A small contrastive audio-text model, trained from scratch: trained on babble in 24 made-up languages, each with its own sounds, syllables and stress or tones, from a formant synthesiser.
Rows from block 6 of the audio encoder, named by matrix and row number. Rows with one number belong to one attention dimension. Each number is 500 + 50 x the weight over its row's rms, rounded and kept within 0 to 999. All counts start at 0. Numbers have three digits each. After the name is the row's rms in percent of the matrix's.
# q: attention query (encoder.blocks.6.attn.q.weight, 256x256), inputs 0-127
# k: attention key (encoder.blocks.6.attn.k.weight, 256x256), inputs 0-127
q.133 097:486636536575494483446477475532576536398575493512481555447532479533429520531525529520527425451415397629486430432524504461513516480362481479541519503485456539493551536554613452460498500513512567518529441534565519466427489517546462510453497431385470558541498585502486525452440507462500549541558509508457478466533561540503521590561415465515522560437545434524505525503500522476496485474568
k.133 094:436533475545458548506519483577527467484534536535501476560532570513528527546502522424491614512544438451514494541583485509617495455514507596495490449444599459444432477497417569595509445446547469575487544580527590519513479531549397463475478578491496453530472426466495495509480562531420430461482570501483510527564545582410474488548503418480471501536520498549509517430531377570409403536573
q.134 103:500520495464447517478462499437513432450470532500435583445569458486435468533506486520448529433559472450525517412464489457517469464587435498516515410606556569454493496490549463576479479451595515486505513460506575416597472480492505554544585513473523511472397554444478437527457493512513512458608531448503585478425482546521520525517487536518507515418449414493490547514637483361430485478448
k.134 098:562449526574481448390564530441459600547456389471504551440476520594432397518509473482456514540591551517465507529464433508535584557423484543525483460420495574499475590526401505488509502518511507470483481527506473496523473537497545575459543521491544577421480510513471446486610492556411538477519525567458422441467422555517586565507587635595442543457485487524511506510541413340538484433594
q.135 094:485511531414541483541544501529467527451439509532466497599473545570474432540522476448428423429533551538478552482502419483555514552425508512518520532482486537435575530428534526596449478466469587572613514506598427429488528469433517491487504387467514496514374404467546564502471467452550569469591542483516522467491535509489404540533484358544379419490535515486408543497462519540513519439495
k.135 102:438462595483445512520478505460454568480542540444475489525556463477541433530469505549584485483499415472531430528516494475507558474499497474499587546506487485541462578497467566434470451567502484521439450553468497466462442450508424576458522630474505396549472506421432521598475544471472487562486450478452520391508523463552410498519547520518391423539478519532485481455499404496487431495484
q.136 094:453490517474500485458458471600514446477525499556435455449507561505491506471512498635459499506611466523474480509485478544526580489500432503491521444496420531542473479589448539488544419419499527501475483417490464530472572518420495463493549437492548480524516471441527549642576577493611523588496480484493465483488495503467489479410481627490501487495447499523593455515484521542555584591476
k.136 095:515592461451482548491468541493490516443521521583531451463507524461477522516518542451450456547537451412544547382621542471458585606618472440453529406536439542540478507548602563530380519550498471553500465606472541528528564506494554598485608487512530508514544411481558493369483422510442494526480514505464471525568443439455508444480444578425487589507539454502564494506471530422454499461476
q.137 087:481535493586492522484586592518501535513455558472510484545512514551497585550423528572565498458539546543561530513535543474463521551527596459434513539447469515495474516470588460437471513484578512510449514556486575577457402617440515535557513547563521543574571534447533464532462485585496484594518538545500473430428472511583434428445560402518506499557503500480524452530468456546529480534582
k.137 090:483550533517443485481538526408556533596441444536557491593491501499447561428497569562507512497396534515427493438462478494549473583509477492513542443428508573449491483518488623583413522486577492491533524505507481471565539535537420451467432552437408544495549524555535453481440457500532533456544533556480529484549586512558535531495505548468536540506500527455511494447532540601472526536556
q.138 100:447540403460509476517607519539554525519543540451458512452487480572619371516432463457400582428558455507540557485545500455543520527542523436557491516536572544542581407506554507453535496555431513558592511475431495558497392473422492508495465579473533416506529607381391457565432446515485550476474536480515487493505487472494539452530607450525385539527514449532426551422530476536509514477455
k.138 094:545500591455456439459512388491492493487425475484568568539501508406497415508412554486543435479435582567470441490535546543513489646451512420561519481490465493557482475510431465464464508556479490487413486643618491495475519453529434430524498530463481474514496526555513473392442502474473515475497545491564507447495560513523534436539573459516471491491477491466468547546599595506569600510508
q.139 094:477572479534500507519433572515473411486545479521501357510497445631495537598517494451401568618497559428565519485441504501439574491449529496497387573470440507579495550509555561527570530453505493533500530486430470561505507444514492583457465452548563512587538547604475530475526541403612418393576587441499540533532556566411593470489511511570397496480442485427483573499537506585469476565551
k.139 090:490488396510576429513348560536604486489528437449386495525541519517481526398497494465484542576585436502557487577492515556534455416459490534417483400540441523485504567455508504544466481549635473442563552463435477514440569471469523500557553532628503403535508524467504551584509643486467541568485465546444517579511463502495457539458428499544502484584543552417513572519503485509493490512502
q.140 101:513449461509503554562499491483520480573522474523439526548473472465523661525473486484580521458546492455516561563494526472550426551513590618459461514436479537441464498475408478585448469410482549462541503422522433388551487560554593523474524562431440528517537435480455560414523456606492414479513462478500521441370574576527501436481501558566503480558499577534413456588493509499505489560538
k.140 096:491452518562504482520569478458523467560577466432535545440492574485482478516477428617570453469453458497517519506429501523507499531472527553480439429429476406552468444405483436450483531513546486483593535472514514468625525341447467460478538435456485480570577448535423490512511490437557492603547501495531542549496541469451535505415445571496450493451484488430519562501491546576477384540503
q.141 101:508492486510476505603482514563547439471486494503501434523520586428409464545596520541539465467480466438615395469466491506576479498501479458531501488554517478495483502471438462416498517537561493528559550559436523568418445565501511447533438454605443543502534489533505430516493514585481520496473516489538493520603485428506484391498416560534503497589460523588574453426506524461421520505516
k.141 101:487547535413580526547473451554503532501459505457453501615458425485482549494490481471480376519407452493452548459480570512516433500483382504542563586575482481545475490496637525457512529575458495488490446515528426452497513501580553580519477427478479466496549529610525591449542470552620474492508531536522541396536460552537401469535514496534486519486455496440477494520490560437420533574537
q.142 098:495490553474532318511553392494583514504502531507528463460558535403525462438562469536494566497525583537481526530494435465547429484560500428462386406612529501514545489467562524492544447507529461445510542543478533530543494508457381385490469434470522563424536520528489418586445507520474619535562503485544503459480501536530453484428488459421576472534485454514577476470587455456528453499518
k.142 097:502450591461566549455534468499562540542481426605516551496578494436446441549485493411461533509481496409527439507483405622536460559417510468508439421556458590472584480536501506535452400457556555523508511576494398465570472440463519441527469423507513513422492457532511416461546414522494489553505524523515411464509486534438477535519558572598534564506602531558518438499467489463507523466519
q.143 098:384489544518454523441544468530490504570491505530460507545531485549525453463563547514453494558408425540450564522482450493512482500484503524490506488671530506491457501526528594509468467602595506505532574522545523596437541448585464426498533425568512507483500484556491441513522432439522562426526539472519484466488510576524461492619498553540470485463406455515495500477494513523492453470538
k.143 090:511506607512446484562533508491465506477468461548450522470514381447451448484535554525495405490518506499562524405532544510507543624502482495553504411488472543467539507488515477583423365484508493545439479501543437416511496543579499442424559481499517469447516515461596497456462510419494485555570507484417459432545442449525476538561487550541491489497519485582439426563417537455455568517511